python train.py --optimizer="muon" --learning_rate=0.0026 --nesterov=true --orthogonalizer="newton_schulz_5" --adamw_lr_other_params=0.0015 --cautious_weight_decay=true --lr_schedule="step" --warmup_steps=1360
Rows from block 4 of a small multi-label image tagger, named by matrix and row number. Rows with one number belong to one channel. Each number is 500 + 40 x the weight over its row's rms, rounded and kept within 0 to 999. All counts start at 0. Numbers have three digits each.
Before each channel's rows are labels from the 100 images, of 14848, where the channel reaches its highest value: "strongest on" is what is common among them; "patch colour" is the nearest of a few named colours to the mean colour under the peak. Only what is clearly more common there than usual is listed. The data: pictures of board games with random positions, seen at a slant. In brackets: how many of the 100, against the usual share in percent.
# p10: first pointwise conv (model.blocks.4.p1.0.weight, 120x120x1x1), inputs 0-119
# p20: second pointwise conv (model.blocks.4.p2.0.weight, 120x120x1x1, transposed), outputs 0-119

strongest on: noughts and crosses (83 vs 16.9)
patch colour: grey (63 vs 38.1)
p10.33:490523502576467440492492495456461544500516459452453445555464527526556472528551492516474511472526565513396463488558474531467477569497499546508453483464530421497509474495574469553547471456469413511566544494501489449527502493552445508513518569504579448561451506501501488505417447548480536484537452498482550533470460498455440463567504479581502510456472556479507510
p20.33:409516519484461469527493498503455478507468440554546582501460518475454475485445532558542558514511469457525524526496428498494527509510457443515533502524507550492552423512551416537530537461470461437471547411506553539528438479509520488497448498479537489473512521523463498519565459495489568511509504486488546551553525447576442394515590530516513539507486419482506541

strongest on: discs in an upright rack (76 vs 16.3)
patch colour: grey (72 vs 38.1)
p10.46:486545490483488518634449459505568432442533482478478489476526430459540461517548517505472449458567572516487457490479577569498511452498477508514463514549512464558527436510553464471466501473463507433505520450481389497467484485464456489531418488510484480544472581510512514500487553513498493485491533522484485431538471459488546475392518465469493510514535505529585505
p20.46:447469498456460506463503468479502434462472481469456469541557461452551439524431447525481508535431507542587451479482511461523489487514533516499397431532418501530519504478533454472418529503503541477526454500560522462514465458445489475514498484487589503552516495504563489522513435519523562593471487579497528473456531444471526497439510477416533544489525453503451482

strongest on: digit grid (68 vs 16.4)
patch colour: grey (69 vs 38.1)
p10.36:505500493469563517513454559482488510624482448513455501558453493604501494447456468495488491427518503444536521474470496471512508534488523466483552580445467540546472509455480495497496463447500449477494486454530485467486487469521440440518537491533542453497484461567580489443460471523537478555464607479506483465509481479513538479510467459517569521524517455568415410
p20.36:546501443464533486499485500495459477511487514463455533480545492485509507512535527534460393526464469589535512513468509486452487521485493476495550528545497477533460460499473486485510489436437493557516533510515494539430437479502517497566467458418505567566552472447554618573494541549520509492515455555475440459476514480432503549431502435542444464446501543452482423

strongest on: draughts (48 vs 16.6)
patch colour: grey (66 vs 38.1)
p10.7:515467474470398486499394521485496467468521441503477446557510539480462503444538439588499489543469476522523457500419434488503467494436499486551480515523579503519487498548369497463471496495531477468510462517554423434475511480539489466491480466450559489460550461507481487463449515489434488511501500498456522458477445533464468452561454467567492479496482521541440442
p20.7:434509467496572496469508477504533481425587425510457485537552503545417524543545555465496550527507545423482526562540464589398474437481464515540482524504503451498502446434524474489487468539453521576485560505536444445497524465473487439494586501476498505547470478517414591510485481507510526556478503542458481526488519478458497452535491536471497470495539490493467493

strongest on: discs in an upright rack (100 vs 16.3)
patch colour: grey (78 vs 38.1)
p10.76:623484522459501521483481471546546532514456573544512535490557472536502542493534474500464498569496584565535537555482519480514536455506530481548608504475501575503545456454447574476504531470526460536489488543543484542517483512523562433550464491515485472506529576485510536515491545496574494495493459472497515401559448567497472473441518501461444434476521543515476497
p20.76:546549490466512516463492493480600525526493516514482503507495472509512505436396569473561495437486516512478514440544466500564578492476522572517492535464404571469425547511530447456574506514502535476577549573505494496462477529507567485552507479486515540501513511513400488472534523532484569546430485485486514419502490481476523497503474475489421466538506478506562550

strongest on: draughts (40 vs 16.6)
patch colour: pink (48 vs 14.4)
p10.77:453493505536511526489530471429487474471499464478425467523509409562534461498542496504415473509568469466422472467464537549550500563524529475525503501486438534449498487522523510454555486528535458455504512467504522516485565454447470510566464441476514544477447516582510515519471467510590508529405556459452516464512410444518473462457491477507444529509500427571527529
p20.77:457515465538476429506565480500478491498513504567530545487522523454553516460532473532483514553504497496426462461503509532475551538508379558597451530463540470473504514501402456515532493454498462508542510417546448506509458528512435497493449430507535443414501547477424546500524546485491522534561478511495497539576508483454515502527541531501497584526486560533468461

strongest on: second side has more (74 vs 45.5); digit grid (51 vs 16.4); noughts and crosses (46 vs 16.9)
patch colour: pink (35 vs 14.4)
p10.3:467444464494503521552484486458525510474433446491534486528575491429501488487516412491510528457468500463466446467493506535496557496515580524462457454450467503446485522453506512550519497485483444500438468453459534443468524520560525511462463563440430544421519476520412573530527487494443531551513459528486504483471457475471462462491409437426493460545521458440557483
p20.3:531549525507472525575503513507556478533521588574511511415513486481486450507505498546492484539476494542485438506494507585494511494606526546440527493491514480453410565496462537476580485512490515504479496484509479516501470518477526486532520475593465440491515476502493463436500456422437447545464621460547452512463427528471471514486454504529511524518552486447442460

strongest on: draughts (82 vs 16.6)
patch colour: brown (54 vs 16.4)
p10.118:490598523502463429520517556487518494515490461501490625529460503427508517408481528471441540528441504528533507510457601521473540503611475494463487529513496443469468514551476519499546482464532425547413516480447475506530522493453446444487454542449462475490541487563501518530538543522476463467531441527443549503494516537462474437489504499527500448538506510447512480
p20.118:549517559521536477530434560483478465555514432472501524399487517435521480500481473489504538530530549508515533540415525454511538588493534506511562499476461507445508512462561511431481461528411513464488464456519507481506508479490535546516468604512465470447525493547439453477518520402498464448553456537517550490540539532461539495461459453414512562522512480459478472

strongest on: noughts and crosses (98 vs 16.9)
patch colour: pink (54 vs 14.4)
p10.86:537473567525462529502478528563508531542414486569458475480521538494486441525462493574495478466532430441523498526427457561519477560545500472518472497461494492475482416525500476523539476480506581489531500518541474499515513530481432496511532472525551456502443484419525485554492494497447444416516430443536530513505489437495512536502486478600401532431556507497475560
p20.86:456445493524552493478492551559561479569421449520490497517508560568518484456507559513536557484528472488548577485516402502483443421513487513537467581503523497540532460521474515426406543460478527486506459531518500565504536473544465486542556543572533494486500478506515573560494460500506450421468510491474480559502437480547527481531490570504491537501492579468512486

strongest on: discs on a green board (85 vs 16.9)
patch colour: green (77 vs 7.6)
p10.42:519534506492562408508577528512514529566500535486545481540491495526476519495471579478518547523499458490470472506550478485420515484536498506476526540560517554507503573464524520551541441547488520443550510456485469535557500461486480482431511530502443515454444502495477430470502506518478521503456504548496596515414409518534536499495525551457542442605540524446496592
p20.42:467460475426493562555514542467561537442491521422550565499503533543555516497444505474570516561606499518435521435503510439511530483493485487502530492465559468464472526412505515512531512548461489519486512518480525529450428508544403487524462453484572497491477528432605543431476495497436495508460478517520488486518423495497487544504539533472492481429547490490515488

strongest on: discs on a green board (50 vs 16.9); draughts (49 vs 16.6)
patch colour: green (50 vs 7.6)
p10.26:478565483506534548520522489487496470480551527496502457504434518526472527499408471522457503443457546550553539553542533488568486555501479552433575435509478490509476557472467487503492426507460518545495511465537441533542498501523559494491491557548488515622583484528501537486497492454406526551494533511507514492526499493421475529532511506490476574541612562460527491
p20.26:484503484480473475479516550534580516510503585512498460510532440491544522558528466473487472561585580451496508430511417568431458478461494544461592513543495504503580486499521468558508462471468462479520530499475605558485544513514416453495527482580489453445498516484508531531477479567524505434539498469507484475452535514534503465510533532519517512579461521531564524

strongest on: discs on a green board (86 vs 16.9)
patch colour: black (90 vs 7)
p10.104:534506534533441502474458524485565462476453461508500450531546446452445466556487493477545575453534460443471457510473552499524473492538508478501481477453485488497507536512497489459506620468470477500473498530495595468455525516503480474513513536515509407484440483496481529565555557455394533512480418542543482514534492450466475524539523472449481496558411542513567579
p20.104:556552535557491485556513601487500486493552460484567490457441537477544452542498517497404516585529519421498492476496529487605534444454492535473493494509488478449430540547480522466520514503528430444487453539529416485501488439424530534468449462481467472531532469532440544519496515456493466520482520517563467489486460507513433556484480494493473489486557562487475576

strongest on: draughts (55 vs 16.6); discs in an upright rack (44 vs 16.3)
patch colour: grey (91 vs 38.1)
p10.89:414443583465493564518462469451530554539493492574497471487541447469523462542574451418535464480530563463508483533472522564433499482467478533488484515507440522547520480480476508477418474416492513455464537452464451499590507473509496453494502500450476496476567567537446526480524484494418533494534454548390522421489487515517497501487467521474474495502534500534465485
p20.89:438462462515494523530489448511470588451460531509452465490539480510546447506450485605527448568479518502583451569497538529488519520506519434505511462488533489624464517472561471423515513570469514485523455551483463478487528529477527523485523599521538524429482483513490482462494497495444577441488578532508498492448572513442485492538500516453459489469549531516492488

strongest on: draughts (52 vs 16.6); discs on a green board (44 vs 16.9)
patch colour: brown (48 vs 16.4); green (44 vs 7.6)
p10.53:499455458524494478525584522494570511448508485482471447550531464488496491473475547398463539508481507487530463445507474468474441589564447477486402490453433500516505467535431522493464553450526427603470472517577510458551474573510499501489505490492507563553501467505496475512470582477532552495448544460478474506515533468452506513496497499474488521608525474439477509
p20.53:438469536543510421469475548435469457523519506497460505496489484497502472558474609473459514531522588603507520506552497490504478496480470495434558580426514510492420473530544474575499460410482483523551512445534573538478479550516430529530495459536519472526517533404533504497544533525534532492472545494503499460484444460528512543586496530507467479474490519466473529

strongest on: discs on a green board (56 vs 16.9)
patch colour: green (56 vs 7.6); white (29 vs 6.4)
p10.34:524429557498523539495529492503481485510553493512445507545459519501506456531528499498508501492439533446478495437433491497509616546521398448416511451517490463561461489482482464485612476516459535526555480440436456509503477514482473463448475526426483452525545508566516437471548465497475469472493449506497527494507523562529514530540476479500505559581512397481548532
p20.34:486528502468539554567429535449524611516563454536591590568521567486537556496540467529518467408510456455533567475506483518482508533469534488587550504542459484444498489498529443521463488498496542470536489543478540454482472524563502500434450525496542535478503482492476536510539478440436560475520558526500508482509539467499545476518454473474453548442512464470481549

strongest on: draughts (82 vs 16.6)
patch colour: brown (36 vs 16.4)
p10.80:555531532508478531512506556481445463439526484470596592455495540490498482465513471502496523500463496575537462470500500452499542515554556451499523426507489510538430619460452512575592575414435524457504518456509475531500488543493495508552502476490462503532495472487479549484519424462492538468487503491449541467555452493463555541490502525424503564521528493454493459
p20.80:374613550511481498521415550538520540554493513565546600498522517487560551434566529543469437394492550541498510548537505543542578533548509512526485488485524497475496575514507484455478430518526526504516512534492464553471480515537467512473522485500485527533473534490517522495509583499491462555503495508499557521469469531482497435477516513478560526536549478553494459

strongest on: digit grid (100 vs 16.4)
patch colour: grey (63 vs 38.1)
p10.54:471483528456460461521463556500492610442496496536486561473467515525475464473462553501527443474552466488537448520471436460529450532574490524456478480424498547541506491495555498506522451434466564474522457542438487479439491510539480482468426488518567512407510455525534514550513540544506505572540500469590529534487507545503471453523451533474409431455485494455507515
p20.54:421515516455387451572528458534457563493521449489425527529507467484549547458448530514530539552501528529487463438535539476525526443445493515447510454535462442531472499519509556492461453481557527558446502575513539500502482469490528488542551527431507530481491486443440525530548520477532504544491539521487522512524530481522464481484554502516403421585475489565470549

strongest on: discs on a green board (52 vs 16.9)
patch colour: green (47 vs 7.6); pink (32 vs 14.4)
p10.111:525483463556444475487524536494454542486499475456509440460495476503504495585484501461526445475465472533495426493571556452437498553510449472500484524592538468440583507527544463488468521473443479433474524457481530482516488484534481509510601475505529461473513495540514466490435543440539464483464488525491507507470382456506511423482581507528406476589491524513523514
p20.111:517503555487503535559481524531529483495488521473550476468447470467486467546477494394539516489552507475488531520511584459581453546524401473517445540447598549513456481543526495485458593511489502520468441549475573548536460505444451497526526533527527519493474450446544539463476537562558445454564477458538494519551504509540502476447486527479542581537526490529501507

strongest on: noughts and crosses (100 vs 16.9)
patch colour: pink (73 vs 14.4)
p10.90:466510551512491479483477529516458436557472492564536546490511460541481524487512521522531489472460449420464495460456487539492459464515560551495444479503532483431509487495513418526569567453546481430466449492438481497526504429503497575466521470528487486475458524533508491542593516542431441512505414529484495451478547530448490421460443576459500455475521510545439568
p20.90:462466485517469554516456536495512536433473511512440520548476521552452531467503543529532488496430473491521528482516434462557518462485459504517470516471484482488454501482509483456467494482476561578569576456519541479511471449558521456506550521537478459517423564483495567500408435431498545549476513580462560557504454538478553522514507506433414445545488490582490462

strongest on: discs on a green board (90 vs 16.9)
patch colour: pink (53 vs 14.4); white (37 vs 6.4)
p10.47:534476497514517523525518446499570446518515503572475475504477494455532483431597515500488475513516481550484530485575480450507530514526521511470547524464504610511524503466522449415501505479446432518508504500579533542453555561493489491552562454421462476462500506520456552541513476586527491482489474509427487489498494457460584504505580535541458539490504469491618527
p20.47:491445517552458529511468469463501504504455520546483519462491527451464501457536449422479492549446451483598468509508632429446516525466485506462562439500566508541438484469432550452473463496426470459518441431497472473547498561536510553531488515513511481485469447542512478484494540498524558462530594464502510492515513391463552508522490502495516500487519522515543450

strongest on: digit grid (100 vs 16.4)
patch colour: pink (54 vs 14.4)
p10.58:480464463479482438495515505416481519478481568513557535517470455533481502467546499487572454512470456463430517487481439489558451502504450500541499517500544474513469520506492495441506487578389524482484473518434464469453482503459459533555559399484430476428540533509482470520485461428457526586518502508518471469540447421411492497446466474546499439477549492517489482
p20.58:504544512469559474520544494497435590437525534461568503549489495512514461503461547515426481514498452556558541469520482519479530457455542517474444545454562494533499524504488447494581540480473493471485522587550475516528509489481597502572480421497492548494464528526492464455487536456482514558551521538573543521483469518498597464460505566500573501460483493439533430

strongest on: discs on a green board (81 vs 16.9)
patch colour: black (58 vs 7)
p10.95:535616487475499530461452495514464506492455509554432480515530579491488515541515544512587519527487427599515546472509482545477483487539469488542439522488520526507550500566521554476455521500464469401469460524475517495470435516466505503504492578457456431465523525485558504538470559503514505413452500574526521496553512461463432556532485458468491557480450461500515446
p20.95:540474494492524453457515519460506477450428474443479484503540544523550495522499487602520470483487534536449496456470573505491578456524455509489503519532512538400548507541523479477493517450533438459492518508463591584544535462514479454461492481453470484516589542467444517460467503562534509589457429512549462470459435529493502546485504515506556496455492606531495491

strongest on: noughts and crosses (70 vs 16.9)
patch colour: pink (34 vs 14.4); red (28 vs 1.1)
p10.99:528426516515550484524495546536531471458485549499531530501525479437439464525531483432523453534415478482532497465561529491529508476503513473517452459416444511445482427492463504489535552469444530459541525566447630551424575494528469528549543510457497518445442551414461512534468483557521421510492448523465500485545505485486495446470508521478469490511491544473526527
p20.99:505542517499517487492557456520422506455525517489459494497495476442531508530538550454515529412484514432540546577518515584603515482471557524504499450498432566527477509513500512518446486540504419547508524528481607560460476506469483477547531525516538491571483463531570547548477547510556534476515521469463547457482492529499555512552464513547475386466447485522501513

strongest on: discs in an upright rack (85 vs 16.3)
patch colour: yellow (79 vs 1)
p10.21:490511404527524481549550508489372530403495512468467502543484502493488495537549479515485495552551566554478506493454510567471517518495544484468443554541546464500520473463500498463481455525518557530515495504506468503434516467467564543466432471466479482495467558523507512549547641488515479512464539588535539502523513547521505416459534552507503478507537502542540570
p20.21:474542573513587474534510534556475487516474541539522529543486469501496506484540486553504546422522501523406531550536510504453426453486494508499534422468520537473576441580542524547457441551535500516486537540528517458541455512509525490481537547437509544474476516611458459466460493487510498455514477478497432525545513517527516473522446606504496520388474498499493471

strongest on: discs on a green board (97 vs 16.9)
patch colour: green (97 vs 7.6)
p10.107:469491539463555440491577522465515553533484554485504534520505434477479530554465474506400574512440520463512474555552477443526528453524532445541511470505557488459490479481540522559543497464476471544513477479502482504465499510506510463501456533522587464523491445476392503571470426451529474427491443468534514436454433508457529504503491481464558416558500439479482477
p20.107:513418441558520506556519425454498549533534450519492545503543502507486508539479438494491482534449472426465495398500472540533557502462477440461527552533467505517581447527468485493513515449506531530506456432546542518485561471524497573503535555501518496533584471479460579474499474496539479561562483490580556537532503514523477480512510458586510550458431458521458492

strongest on: discs in an upright rack (99 vs 16.3)
patch colour: blue (87 vs 4.5)
p10.57:510474518468430527459520504485490528518521482507467523532406495487453428555527455495494553557502541491464538522509460519525470529457450493563506461446512451517456545445546534585399494459494511597475433520626519571447469540441509489439432503438497501518562494493502470550463475453480513491493468511530463523475514443495496442480441511457463495486468544499469463
p20.57:488548492519445480426531522520512435503492538459451499528447560489468523411536490529457475496519492511465506476475478514490475496523517535470455496444447553533500564521572518481530535534474499513523486527488494503475546622411484473450466448475458524525450542524514545524505609485422441550507479565492525450453419489508542527586440567500503532550475439498522487

strongest on: draughts (67 vs 16.6); nearly full (61 vs 33.9)
patch colour: brown (67 vs 16.4)
p10.102:535522485517540455453519513532451512534458554539508488466438445498487529497534487493494591400544576530500452426534489490512477495630489527506456499473565465499526517467527502553574520492498469515550497545432476505512520509503475455448553559483493571488543504536518416540391524514480484465553535472467474521474517528492527595521522528519469453564484559528490501
p20.102:490522431489505486524531486532492511456459555509453557473404583579514521517503367501483496452525492479489493536505467569538533498396495531514480463514486437522484479439569455515452506533466458491492536487534513476440549524499448538542471495559555486564468534457470559514452494487477467550576561496534461532462520483513511481527489497498576578433521470456500514

strongest on: digit grid (100 vs 16.4)
patch colour: pink (37 vs 14.4)
p10.60:530472511468469444496457536561538415477461517464538487503454541493462415476496522493492470468485539464432513507476479493515466579487484525466499431499451487451494499528491491497551543485515478498487484501531536500520542408488433525463437449447524537501530413482543440545516596533445475591464479528567543501500512467533432486514427505452473439519498521412440445
p20.60:486517531512439444434571503485417473481519520532502474481492491545517557587422475515484511467503484507572520471492558554493538459468494435471524501537483496491553442480566557464460461482504456524435490548450488481594473573529511583540534528516457520494424516448453495494423515412503514501543543485502488412497525472426514464513514554477500488505447566524510490

strongest on: noughts and crosses (89 vs 16.9)
patch colour: pink (48 vs 14.4)
p10.9:591490535490487491512486525532501467452566520459519473422492535508436527463493428494479503587457492510520511577524546438518488536490463475472433496534517487473497473446504510530551567536515535573556491483481515489595535503437433476464457456456549417484463498550483507536495494448432427461477534483567514538470454505458488518575494492584565509494545552482525512
p20.9:532596508469510483583464551504533457526513534544464498506503537439513537525450492517522519463541457568530449503475510521497531496485548531517511483534518443474472477519511468437468484543489471466512480533430514536585512450502435481549470483523429436411508397492565548546489512477438525504504508541451386450468505528452458573439520490540469494434523453480482488

strongest on: discs on a green board (83 vs 16.9)
patch colour: black (83 vs 7)
p10.20:586477601508495452443461549535472482431455523433544470426481465484420524473525459489462539518510470577543525490498458513467437588507502549540462522494485494527527445496469531548526539438563428514532469511417500530514476554525491503569482477464476481505450449526523440527474510444504544500571491529432557518550476461517548493466497528517530499528449444536487527
p20.20:527437505559449486513455480516495431524548506530491436639528488443492516509473461508493517400572537493538562440458519476493448473481530492501491520487509501468511549446445420536520549535513455474577467461508454529503494565520549378429508516544516472496462495517491498504482485498532451490481511428524497552474540484492445489482514479556464530452443510544568490

strongest on: digit grid (99 vs 16.4)
patch colour: pink (48 vs 14.4)
p10.24:527504530504455481496474547497450520539489486548482488495456455482459449472449451448563432568505472462574489414507523498507408490537522521429561489442466456512494434553498538544474477517478554525480543540463553446524516629474493496539507493576481473423510498463491540484569502497439517573475511518560511511486490469447403480505542464465494473470500457468495483
p20.24:528530509465507476528478539536452540521473482476568439512487483516534488525426466467476539480538571504544473487504498491439526482493409532446532471567424493487437528540543552459483489458546478517386554457549479505462531537389532457431435532536532433528480534472413533500494544521523547529507519507518516407586507470541496490517504529540472514516480515546503492

strongest on: discs in an upright rack (100 vs 16.3); nearly full (60 vs 33.9)
patch colour: blue (35 vs 4.5)
p10.35:520500540505589451495517525462479456513470496464501452546558542535553445477487537492479601537407441498543426431500514491505427515495481387477584455535457494526448496528530478469525460498554510513483488439538508556470560535520456520516499504533446438491442479532507521497499433486477482498475502486515519477514468540503501519482479500410498409574458559563493505
p20.35:539495529500502462532499445516434452511571532474487521510449581549573444518539542547557483466484482491486472623461481531535464504488542536495554502463506554480483465517528469478451505525491441465524491456512514490525436525525431537451580468541471512576482526506523426468537492431515499437436503517502446491499505518565493549521579567436464483486539547451484565